{
  "model": "class-conditioned image flow-matching model",
  "dataset": "reaction-diffusion patterns (Gray-Scott)",
  "train_examples": 95000,
  "image_size": 48,
  "horizontal_flip": true,
  "conditioning": "class",
  "arch": "dit",
  "objective": "flow_matching",
  "cond_dim": 256,
  "targets": ["setting"],
  "num_classes": 15,
  "cond_dropout": 0.1,
  "logit_normal_time": true,
  "norm": "layernorm",
  "hidden_act": "star_relu",
  "head_dim": 32,
  "fused_qkv": true,
  "qk_norm": true,
  "inner_norm": true,
  "moe": "soft",
  "num_experts": 8,
  "moe_every": 1,
  "expert_mlp_ratio": 1,
  "slots_per_expert": 2,
  "shared_expert": true,
  "patch_size": [8, 8],
  "layers": 8,
  "width": 384,
  "positions": "learned",
  "optimizer": "muon",
  "muon_scale": "original",
  "learning_rate": 0.022,
  "momentum": 0.95,
  "nesterov": true,
  "orthogonalizer": "newton_schulz_5",
  "adamw_lr_other_params": 0.00087,
  "max_grad_norm": 0.5,
  "ema_decay": 0.995,
  "max_steps": 9300,
  "batch_size": 64,
  "epochs": 6.3,
  "lr_schedule": "cosine",
  "final_lr_fraction": 0.01,
  "warmup_steps": 930,
  "weight_decay": 0.01,
  "adamw_weight_decay_other_params": 0
}
Rows from block 2 of a small class-conditioned image flow-matching model, named by matrix and row number. Rows with one number within an expert belong to one neuron, the router's apart. Each number is 128 + 24 x the weight over its row's rms, rounded and kept within 0 to 255. All counts start at 0. Numbers have three digits each.
After each expert's rows are labels from the 100 images, of 14976 (inputs lightly noised), where the router gives the expert most weight on average: "top examples" is what is common among them; "colour at peak" is the nearest of a few named colours to the mean colour under the peak. Only what is clearly more common there than usual is listed. The data: reaction-diffusion patterns (Gray-Scott).
# router: slot weights (model.blocks.2.mlp.router.weight, 16x384, trained with AdamW), inputs 0-191
# up: expert up (model.blocks.2.mlp.up, 8x384x384), inputs 0-191
# down: expert down (model.blocks.2.mlp.down, 8x384x384, transposed), outputs 0-191

# expert 3
router.6:141088163129146158090111115123135109135173086149108093143115151091119142171101115080124093179093141124127138086117125112087109172145158142119129100136122127110157082091114135122190109154126131128195075156115064134164127096126163138116149106192134102110114108116126101104145126126135098111110131116118133136133110133159111100156155105138102118132124127145143101147102149135161058105119123162114089151145104138125103167130124141124193116148167173115129171132154196132129119118119147143132132123109126156133132176087099115138161152170129103155163126133111151111152117120140144121
router.7:130122124177125109135133165149132149113120107122138115125155115181137150080171157148152186114116134143103132122126128113155144120128090145083115149146116126169116127177137096158111146094131147135118146133116193069119148178128132104166077099106119131178116100081167157130113173128131145151132139135158129118127153123116087125124157112128128120142115107107146112130135114138076133101126121115153180151102098115102115136158154135155088113134105087138078140127145114100116125136107111172110128136126145136109118129138124107072127095097130188157144098141119128133098160112147125148
up.1:135117182122113131108127105128145118153115130154124143134126143142156136140098131130067104110104175138158193164115119098157165134092140091126152067085115123125151128100141130126084118141137115140112133150135127133153154124133124132116099137126203145103127114112169121089131140108113161173102133150086163138133105126132123130152096140109141160105097128137087145123135146132127126153112114116132086159159135149129155158132099160124166117115148127131139153109115106127126130123133080139120105135181120149085081110122138122145151132135130094167128151097129099146156133157131102128
down.1:094126158113146109140119124108114147104127118140119180146116171125137082083121129141081106158147138114120115140125153105141112141147089145155109125113162072138122123080109134129124110126148135121052080119113111109128080135126147112157152130106142138131120131136142153146174123140122084151150130156106091096165108121139142150131153114129153113120122157136102138089144117127117137109102113148124130106130134138142178132114100099051104151103146129104172148115108114122132145138106109095163099132129132137140121139154135145144132093159140144153084118143184115153132178146077136143
up.2:132129105149146118121141149143102135116070121139134133112109155111127102091155119127103108132108108140147147129134160131124123155137126136142123103163137144142106131117099156140105110142124146139012133132102129156139120186149121117126146151049156168115141122169132137106100103114108165113117136111106094120089154157161133129129105109131132109117147123125162119143149137117102153150108125105153101109113114105136117125139159111124065118123092166122147106137108125144153148117141084130088127114121138140151162167096137133157145121138135105090117135104126142096130110103139113124
down.2:132118123124134109062128119157142120147105136107093117133135134127113123176102111103137105148128139158128150142132121108126118138120132123134132120142155131143132123079127112149160122109133118139000116102126139139115139026129112128144105127089166135127148108146111139128138096133143097191140116118116151129122172126121108150119068147126126125147143142158135141135132135132038158107128115122109163134134101128122129131146137122191231137108126145144111146130141140144144124132130096127145132131123133118117116153096130134091182090127125144156121169120123124145140120155104130127
up.3:163137145101158096147091102119123163105174132136127128073159121131110136150097121121111092105130109129137140138143146102129128102118138148119189157095121093155095126101163109098115124094092098077132077083105135146075127150160125128118154141108143141111121132104128175140133138127105150161135087108109092126132120103156109191133111150094161141074088118164141115101091140147122124132100125167097119129117146153100180148082091109119122144126147169106114113145113138090146144128120149122140121163160142119145129138126120109156137152113111145177155109148135133103138171089118120072
down.3:137070182086169095151117118136111098151160166126138096127118108146138113062138108185141094140104141122120123111130118075135118144149107128127105126099129097137151118122107113146120081137149092083072092142142149076135096098123114110136133157102109155136156139149164090106120157146149112135115131159142144141138111104085114180139176124146142136127132124156095127080123126129127135123138110121182107139138114129115141134159156111062130134139124136115148138135129132154170147068146118131139119111114112137108090155153156128152092114179152117130105124132114113112113172132126130096
top examples: feed 0.039 kill 0.058; dark
colour at peak: black

# expert 1
router.2:095128111112093124131101120161140103123142140163138096142103142164117124102093109107117157112142103121134155130145063159144124148133119159160107126122114150148090108176107159129114138163137140138124125102145102093136131149103100124144126095139101163084151123108104154105111132135091096153161142114106111135076173113117090134095148118156124119127093144160134143127130159154138155109135155125135090101144137105114142135162107152105122107134112106089172135139151125101133121137145166132115124125139114112133166122135142160112158131129164137100129155113120145127101119105116109132
router.3:082138092146138126130119143149132089130113141158151129124107137132178143092120155116126161153150103150103141146146093160186121146105107138150104142126112171145117128160099130136102159156142146150101166117137158086142144167115092088129113138097112139124137117101139158150125167105101164163134134134123125121110174137106140125089138119164125125098121145154133144158130161103118160103158140095165088135143148079141146082143109156127111101125115057121133139157140079078136110150148143149127141133126143117084140116158130125116162136107153119097125085128164138112111113106091110147
up.1:120126116093131100135133109130132147133198125101084091126163159129132076116143112151146127116082161116144119111124132100128155122114149118124128182139132108122155096107102094141165141133110111156147115123138168107113152130163147100125115088131144095116108103152136105118094155132142167138125100134122132117137141130152091137110178128097132116160091131116161112158112089109102126142150114127126099135121139148173139145104140118155143160128103122122113099110137131153141128105133127125119095129109117182134122128105128136128104099136128152120129124150123147089107178125102146108
down.1:096135130164145101175130148072132121124115135122126154127117121148136126134090092125130126117066158141143108115140126109117180120135093149130183078149081098107134119086112158127122135147161149134169114156171112152127169133146105122170108151144134118184109150161132133148136097094120118119109153106102130141120134138173147137155121116117162114162152127122130115126126111111124122112123067131163117134104156097092157120103096140145149115125138127150146158126133150176094183155159161139098127126161135103115129131121105130115093153115161169157107123119155113231123150145096115147
up.2:129122115141144139152126128093153148149129086135144159123153148134134112176129136117107091117105143161118084105127144122097119103152069137110127143139150104112144144089142136132151120163153121136101149114117157109126163084137159120146136145170134084098131160099168114128119090147114122105128125137129149084175118108112143103125153136096112110113130137090150131130169115112078163100111107151138098128124121128093128151145129091126116085134134163118121144116102137132116141181142119141220115119147153150098089096127107113124136157088165144172129148094122118141139140132143152111
down.2:142167130109097146103135165076094140139108131131126114081107135135160114094158151116103096149106138138111147147114141119118137117175105156143097125126131130146110159109103148144106064128130110067047095120177107125138164143140134111134149129123114153175147087128112110151173094170136136125107111082098127144149131130134143131155099096156143191159123101138145132137124121134086117142166115135143111160130162130127134135164143100063149115100103106116113139155130131087106172127124145124140139105138069128161126137123123111095136159193108110108124137123141116151136163109125101153
up.3:129144145103115074101141131100151146115075092128135116134122140115139098171115127127132093116119128116131155142124131134126152134145128140174092096170117088128119095125127115100143154093125127093168092167122036124126169176140161132115144142100170106138130127135137090145155057110160225142149149112112140113132112149161132104098137127139133146099121114108174151131098114118083092105101153151098132147130139140093107114116175116146128143100118165104171104118140128139124123147147098145144140138119103121128159155121123111111134131122123101161111112105086169169130117143158130116
down.3:143100119139135113121098156151116127090068123123136127105120105122153120168167134117108138157158104136104104144110121131138123123117163102071139112135167114131143152132130143117129122156145115164111123129156120140121130152105109120144098142203145118137137134108119115134145144127139172109132094144103122124157094119134116129118137129144126142152135132114115141104092120073169115150149132137117122130131141134118167123131113133129144132121121140122153132089117144158102105166127141114106159154142156125136131125147155111114123155112131175118156147133077132120137115113146114129
top examples: embossed; grey
colour at peak: grey

# expert 2
router.4:137142117053134106078146130126108149142077098095132121135155119120116089127121154118107115137083156121103102151146133100134143145129150113181153131146113123120125091116132158139137138155092119118110133158098086171140130112147123147117135122120135126129120103145094119143154089137160129075118124159103152110149095175128100107123073133101137091131130118154116105116141114154159132113097110126107145131117116162131093170133115106135132146147114187129181124117108123098121135093119096132071104102131150136159099133133139099135143170140090119133134155141109126125150121153126141117
router.5:101160134056143139050117120118100119149093107127124126161130107112091145151102128131073113137090116152154105149111136141165140151123152095141130136092132116122141102090151174109159130134122121127069152141151057156131121104130127136130139171090138130091130113153108090096112098162160103090120110165141138150133081145115141128155085123140119115124130142143127122111131124109175127125089098125127129125144139112131099148096136145140154118139147218135153107125108123148126127109127130116096137098122127117105106096096118114133105173148100118149123180121106127129143142118128131097
up.1:106164148098162136200125124099141138117091129098125129134130147134103122155114123111155167120147169155123133110116100120121096133130134112099122155173152111136137128143092123151191165095108125159190091121093118132142161125115117103148166101132108090126098137091120100134173108132122127072114103146174110120131128153161115143123083135102112149174130139145102124126144124135097173077174111165103118149073096133090113089140112140117144112128103120141139125077159155102116125109124106135110086117154113111135135132122143130145127094115115114158147126149124184133142107091121105100
down.1:125128163143132098158117128114102114127136141166123108128127128108152155135174119111134152123135132149132148085121142123087145126128150144153130130089135152164094132122112122171149103105137151098098104115128130088082138120125129152110125131143101172148128129122132111126119131169115097113142110121148159175158109155131108169126156120150111122122128134123131128116148100114167114122183142115123182108152141114115112114186074098155092157139175114127156116126129092146126146117089130117123116125151169134144163133111102136120085078100145140144101107132098130082128159093140115082
up.2:112143122125080139141103137112110138161116167092124073115166150153158105137118149158142126113128139100172153158129154139137166137132086161074136155090128165152122180137137145152121063136069131116143148098110116123087158168129153124135097137122140115116132137160121134107131119100145082153115078120158097120115169095098148145074096161124122101116136151133143144114160127100110098126158135126131124159171132117150141126104162105151136134138124119128141110094106104138145134082138137127131145136148120133113150145181124160115137168145107116020112110133129122119138102132126157152
down.2:156128143138139115169110135156104125135103165135137111097092129165136148136138106126108148069117107137078083108133138163154139118137108129116129121100109165138098112127109079107127118095136186115085132127149108151106124133104177164125135150154102102112090111085098120142150132122145081139121141147143114120129116095149094091123142118160099138120123123159117142139123125128186132137152135127134121165145131152120100104138135126106111127138127105104181127115136112117147157112153121136151125164118138150152138152171138125159156033104168135114140089102124158137155131082124146051
up.3:126133117147116125208127116158145079153147137136111129115115159099135133124140114125173114145144119157130130155135143123145089119125146137117116138155153093157148104150100111127079127087134105147086161148133204102119113149101126125134128096221122119129098143098151120130118135110128117078148142140083170124104150123119106089139200096162118141136135113130125098131133147143137153132148119130123149138125091123151137118105114135124110138134133166093168125114133126166156138141128124119133136137138136117124120166104131120125104135097129136108125074126133137170128139189110148137
down.3:129127122164132122199118140141106147131155145111129144124111116161134122127094136145120181107112095142120145144120121111125147122113087121044136117105152120171106118131123121157190115079131129115000163149112123081131139072150129142145147124115127125144110128118112152137112120132130129175133147098108158121141109121140131095115068114101126125097140150119121153119090136130142130098120136122119093123143147141139100106145115122147147122103120096106094112137125115120134100112137151131157147135136151086116133130137141143155122115098126188161112149143145135110115095171112115125
top examples: embossed; warm; feed 0.03 kill 0.062
colour at peak: brown

# expert 4
router.8:093116106139091142144101136126117152152131116138121128109110129151195111141124149090121174146127145174122113092090094145123148165101121110180121140139114159146129124186117098123129103148132146146121140189147158091100102215092146112115109138170119112079125164089103116142126116137106106102153113129137117106127148118153111079122109108152106148144070134120137109113105141133088098069134141152154118149110119136105148135190081165121099132168113200112116148139110121113121104131114109126123087121117144105114114197123139157133113152107098144184141148101114118154085099128126125142
router.9:146149127115095143151158112112121134169096160119115126141110143141134139127156158143162168112146127149092110095101131109135096121117132113133116147133130136128134120169158109146134180151129075167113146132111092161109101089125091105089109144143126125111120158135126142191115086108124110100173095084091166146112098158122119147099131113120142084134130137158108139131123152119194090132120161124142121121123151135146107100104167156116111104160162191107112098121142114145091126156157128114096163127109142084148111095147141129116075073152142108087117093088125162141125145155097138129
up.1:131123093188117135122157125162130147076171134129131118142108138102154129128056120137127174123129093138135138138127128089129093110101091122113094117176156129150168111166094091157121164088185118163097136119132152128113146107155154112151155121154127119122141115130114100099111135079121107191134109167106095120150121122093117127112167130091133146118115176151109138152147125092118115111129120118183149137152113120132122120105110148138130140092128156094239192147145132177185130127097111108105130117107109121104156118099136139067131164122078082143149121136116140149121131147126136127
down.1:099102111173138130116131132158107148085124162110118155147111116142141117129086147106127174124129118115121103153108136098114132125161110134080126110129119157121106112157143115128114160111086140128057111130124113129102117173118145104095120123137171139104125125102104156110140165108126109064100130118158121141088094114100138105149059120144100145098118139125134143091129125160099138180117093113105074144150127133099113113140080143086134123139112116135014039125118130112147141111143118119124139116103147113140145097119139126084102104090117144135140165139114124144104120098135110114
up.2:145110133083121116100073144143105104131160128131132095107132120112147127109088119148097158105136083153133112127141143138159119144106135140089120119135140133148143126187132108141091160136146139115110204144136088083129125147135119126112119135218134131174111115135105120102137132155112063100144119140115153131109123124104091117104128139146131152106118092156123113145108113184157137100099127094136143153142139123116102111150131111145129145111127145126121180148101143142191130084116119149103141164117150146126128131132166136170137161120108119135132084123157132120136117147124151139
down.2:141121143108121146177099113155141144150153137147134129126141117133130114144122121104110109147144086122126158136118136098128150122126103135104125148102118147115107119200127126141117099119113112133147094128113098131094119057141146132120120089107182150155158110125125134147131138139143129147112141101124100101111159149114133134124112126119120111161133129134125163126097097146172140120136111137138136110113187113102084137144119162156186133122115118120143119136133108120089144120137152127135142108133147097148133115116132150150085142091168155142088092128104136125131084146113114129
up.3:135096148090091151166089140114141105167145122157072098133118093096135107119137142159148160116121164159095134124090170126138145140118150138155102151134124114135133140128085093054149121149106108103112136136124150133130150153137183114165134109113164140109154103091153077142120137127136114145140133136150088110097152113104123132108072122128149121138146137144115121120146181153130111126104127107144126110128115166140094113096113137121167108119169124092154150113155180122133124156104132139123123073125095149102074078159144143104103170159121144093167195145094155115118142127137117127
down.3:126118123120130116077131137136120118155145157118111145130158115117152126129048103064098142091094130122109129131153144082117134129130088148120062154113114116159128094126144136159142125083121104118052125140139171111133166127125130113127147126193101170126152123136133140139124150125133125086163133152095132145142156116119140137154119142123135138170152103170142130134155120153182158099156145160113127125096131116153113131117085164125125137105137101105147105110147156123149141135129134129149100125144145141101133130133141125171155101157152114152151129129135146135159118106138160119
top examples: embossed; warm
colour at peak: brown

# expert 7
router.14:104133114131102097147129118170145114138138155143089188060125141103124153139113130114146147148189087148147181117131138134146125132138147112121115083096119128105111162156132119092131148125127117133079155136108102134136126141133150098129129166129109144155159151115145172155128116134157125112150138088108139139086159118101158170095177111093131148091121138104094143173117143100176140184124151078119112117147150114122150119106151126115129122115131124129134114132112084155131149140155151135115173137143143129147145106134144146154102138114119100072101121110162141149120098090095134142
router.15:125117131132131117149109105140155065114164184142120176076072172101149136174105128109141153111161114146142150125116107121143086141125137110151088106113139111155076154142087135121105150111145102141103131133117127120126142116121145118146135157183112162097175152139144131123103114109118117147176133105117113138079155121123149151133172093115116115097107142083125140130099144101163151160119186118157100131166172084149138095138132101115157103116137130128148126122143089149150125143172179119145132145141128107132162089118115151151123169118142125118117129115149126148116085099118107144
up.1:139079103124135138132110133115128139106115095143127159147114100111145123121088126143158130183154119106121110152107142127142114093136125121128134117145114144078109133148113151085144106106106088145149110134140176112121096146158155136105144107160137153120163184168138101124130175119100142132141130163136121113109111125131131165144157135135127134121097111128142123121107141125125103105089111108088123118112151130113116149154169113145131105139133095138138137146140164092076138112102121160150137140152130092087102080125154152153125145108106110111128162112131106106145191100122112117
down.1:112155138082145142134140126157113189150113138214116168118123128137138146130162119137185112117140125177133117135102105152125124135175131151175072132134121149148153126139096104126119105145077090159114085136168109128083105101149095160135146101135148118125115128130120120103139084143112090110135130121127155088159146124194141165101126176127163117118093179152147151114127135142129078138123128150115150134135150124148121150122166117154188142155146141139074109133134132154133143117102118148119145123138129139137110157150127099126130125172139112143134105139118130105113128178121146142
up.2:139154151154126165091133155103102128189079146138125124124155102120122130134094114107135054143122133125128152119125117140154163159159146107122150131152113106107097115118129140136094106120109132107087133111121104112140114117138140146146138114078179090127110161160100156140095133127129181084113112134105169099146149140142141135127140142121133133157162119140159127145128115131105108172098119114139158102112127144136136131105121099194154120149121097135130143110108122092093148109111109109086139138116111119123114130094118098133120193128138157067118122177136119162115190156133112099
down.2:104127126130127120170133128117136137123117138125130124097123131125134124127110115126148093132125131132121127120125133141132110120132115113147136129113118127143143137147137146127107132124115147124181101151141091148158109142129105120157112143148125140156138110153137143144135110150116149161098114111079106162127113118127111111129140125133142113135129139129132121102122119131142087109131108140116161144133134119100143129124116131228184147131131170144140134105125139143134132122150133130172145124083143128127129134127123149138132156133141140125151073114101121126116103142099135147
up.3:098129138095123117098136138129122121132039152142141162092128111170116117165115115128098142129100083100114113121142098116084131114133130140143119113101096089127132142195119155096115137173098132119058144167122132133145101121112127144145115131034118129120157084136140116114150122135140141148134133134118131128108117127109122072161134111113121125138126126137125142108166099136153142102089117160106124112149074155164105127100114119142097154116104132132139096126107148108128135131112153116146104117136119160130133149126114146169107078129116147155142109147091148105137168145132146116
down.3:155127109157135121122143129104137089131123115108108140102144121115132114164096135123118189133127102136109119161133136138133109165113122113089110141121109107100118150120132112121142120150113139130150173108136255126114114128120140142118119125090107114126141114123119114149127145085142192097157125124143119112117116086130143130164128144141117149133126126134131161123075137114128143159133138134119103138157150130124114134138118120012114131109086000128164131136120150151111161120155142085102123115114126146114141123092109108137133086127140122125146109139123109157136168144143132145
top examples: vivid
colour at peak: cyan

# expert 6
router.12:144091150140141128126146134113099134146142135098159132129155143139118092106173114120165158098118140113114138114181151081111133086137117148114129134153117116096161146131162123117128103151118138129152112156098159119114172086131165146143131086093156119168101137129134115175131101118101172146071135141123139126170121161150166111151167131098107105157123124165121127116156116137102105123111140117095174128112138159090095107110160105137175114120141082142107138118110097127091158147123112117138127125133048146137161139117145132089139102137136103116099067159132169078154155158134133139
router.13:104144165125184132101130159112116145152068143113154138158138153106147121094184105162098192116171109123103114110136130123140140156137074146109140132133175146163156115176109127132104156123140136130099140109132214100146148077150115148151127120114109170156156137133110149174152136092086167198128147134148158125146105141102160156109161147125136131158151146149119117152131110114114146141137112106141122128127157142138141095134116118117097133115139027143106131121126107103131158102092143130118175122094117158119129098131145113126138100081142130077159085150158168135135146135156121111
up.1:114154129118136130129117144071117122125128128168135136153138155124131165160120138122143152130121173110108126121119138158131111113111151129159161110100100090140135098114138126139208112132133112161051138133117145149129092115142128108121119129149149109163132122103132111088164130165141141182148122105091132127102121116135117101143099123133131124142113110112101101130113129111069092150141121130082139126123063122114135148167116126125037109132154114126163104111153123139138090141149117168112079131103132127128146160145089134118136157108094120181153178133130135096122077111127161169
down.1:110160154125123126132125140102110126098087134134146144156100131125142113144130124118113097094120147137125171109124132121100069106126080135171157141144205133115125158092150121104168075133119096108149143154117106145146171101109105161123158104131100103101130135128135121136097071125108125128155119159119123112110113131118148142116143104123123129130101132098120130106143127122084161174142119127086130126124119120135121132107116139077119108138147171128068146121111114118112113128128128145131132156104135143133123088135119137127106047141110146108138209147165102137121094102121152149
up.2:132168102108107118118112151107102110117088141130140145138147138135112137113151117107142117114121112120170139128130125115119138165140115146111102122080143165124129107129135150108150150138114122116115140126134136146093105149150158158077074079118141092134104148152164064136109142158113121159134140113104173140105088100093121150125103075070130133085126154131135123068109143117118150116140141086120110101133155117108132146115123086113101118150115106124140152108164115107094127127124121132128104110134166156125118106199144109084097122122116142135113128103102152106086136119152131164
down.2:139135130164157151137112106123166131150088109142098088120116095122093130187177122154099061138114135125113117127139142126137106138133112110100093152092131151081132129135141134121131122150136137093065095155119114157121164115132120145153154133122142159123097130108116122109128125122144135109085096122105141139141159099119134147127174103105112129113110111095152145114125126099138131127114148126134120118183142130094105119096148107069183101114114125134104127125154131151136146097150143128141107126118096189107135131181110118086185120111139114130156109139137132120133094089127116183
up.3:123164164179115109169062120121138157139143110113114116132107157145107168131121132084110177159128099121162110133086129140141167129097124134132102141113121137160164150147077122143114152126120129152163144124121148148133136136137144172159087102135123136156139162115103093132125135122137097116119149153124123101130138123121113135131115146127114114105120135133138119111116122173114157106140171085131139094107117173116114142134104164118094144112132136104108130112138127116158122099163126109116143121159087119121126146102099156172119121137154090152117085141149153119161165131116143069
down.3:135119129168140125169143103133146130135126132116136130124145130141121107115129084163105067129175107160094098133142132185138112122147090155115158135127155116147161092162140167143110169165156107133097066179135106143120136130105154084160158117142141088120140088089131155098150074113105165176160131147152132126152116122174111139112156122101112109114096135192113136137155126124143113113123152137138200170154135154135112125102127136102168042114125109119151127121158140075126135137098135145181104130160147150117128179133189126093198165143104120118153113141104152138149137121121119125
top examples: dark; feed 0.078 kill 0.061
colour at peak: black

# expert 0
router.0:140125102146162098146117100112134149114193094128152121117145115141118094167080144172091060130096140124145119113118142116113163130140126155115142162116140119087158105071165161139137144146120152114150095117135050137119109128165119138103132156097134135115111098185124138123170092130127111151097109169128097111135096117142120149112062151137136111146182132112136146079152138159122114074093109119110127132110119108112123168108129114135131142116126198126157135111119171121142158105130090122149100132120108126127131128079137097131144090151105151180133152126114114106132138141151093142
router.1:154092116156116135099148101119117116166202104135093166107107115134130118195082153068135049151115127131130148122135152139106125128115164127155110144161100147076157120078149131150139093124105136153208079153105039162158118084121156117134178145109148100126124137144132093135130112148135114063124137121143111138142140122142124145154118107136115117155134128146132144144141112161134084140087149129126123115136129138121117156113165126140103142131161216125177113123151138163108157133116147098122094136114131122102146129120119117114121167149148123125131163144101129126137130125107168163
up.1:142129090088109115101127135148112138085160152108136113119139114115165132138106119136141114077141143117134090127124169131187128143139116149117083091158120133117094112107082120116132110116132123113167153072110108159135128081128137153143126096137135111112126101129133140087119140164106138146096112165125163114082170129142126114134127120129076117128174147114104142107127121100146104125137119143118116131136141110116124140115112087147124127148175179099119117132128099100084151101130129104127135120124141086162185147157071169170126119165120118117135133164114141166144117105124122120
down.1:114140121097138119146158151131179190125132078120144080109116137094106125140062154148145134122159177136148126139140092161104108111087122138102138120142110116135113150165126105118128109153089107150094109113114124137121163134151148155137142082084113131153137121135139081166128159131126122128125112125143128091137183127124131150114163120139105157116136145146084152136109116127166098097125113146121147089131211139112139141107132116195115146127120060090109149093126119141111108136148112128135124098097117146124150111104117102179131086135132136096128175116110117133080162114138122142
up.2:125111136111166112123130113137128168155129191105130151122167129118117113087141165160098123126135140109146153142098103109146097124127137076119159096122095101146125121136074097145132120150145117135157147143112098106167122077126148156131153096109149159141161092142107132116161112140108115085114111153087140132102153112156122110105116134100088140132144144117125123137106155078145141163178127149104097148183117165097157177101088138160123129109153075075109145107136119135107154128123126109147106148112148094153126142141147093139156146143143081142095148124116105108138117117149207108
down.2:133117154114132133121111146105118131125168120120122100143118136141077155118105130167069065103121139145102142145119142112114177093121144132156153108137133135143097116095116119134163096086116153120094142088142114130148107049132149121107150113171125145162113114130127096100144145134157168155139151126129105111135132123118132098131121135097098139103134097099109112117147135105202134105126108126134157089138120109120136134103128111107077162117106118133146106109142117121171089121116149103149122167119132134127111146147098127115134098138134135133139147142154117182141151117094115164
up.3:128135128087129132103133133131137114155095139143092180163126138101155122127131145147115139107128138121139095120118114155139174132106124119151127132117124165115126162146100102130157141104135118080107107149152160100155128104129126130117133133127139131112126134147160156156133158110140134130132127124115145131129122166109116117107164129152160116094141156123155147144164141115138155128107155106119094152153101102087117140159110125096155121156163096123115096118127151118111129141106099131136138124114135171116139132184144139125117107129159119144179109089095136156140128152116116143
down.3:174108148117146149113106140135127117132141137093151122157154133158129132125122136142130088085120159112117132138117090094133134107155143110163135128114134129142147110119142144146150145064112105142098149136157122110112122066123141138114144121101123118102113111128135095144128072134120172129144092100102134107104164135100147106113111085139131154107152086076110157096161109128180158117120114127111196109144105102157102123078111124127079139118127112137153159087113107159115124132129085102132108129115131111113145127175106134101154139137158131119193140138170136151118150134104110102
top examples: feed 0.078 kill 0.061; cool; vivid
colour at peak: cyan; blue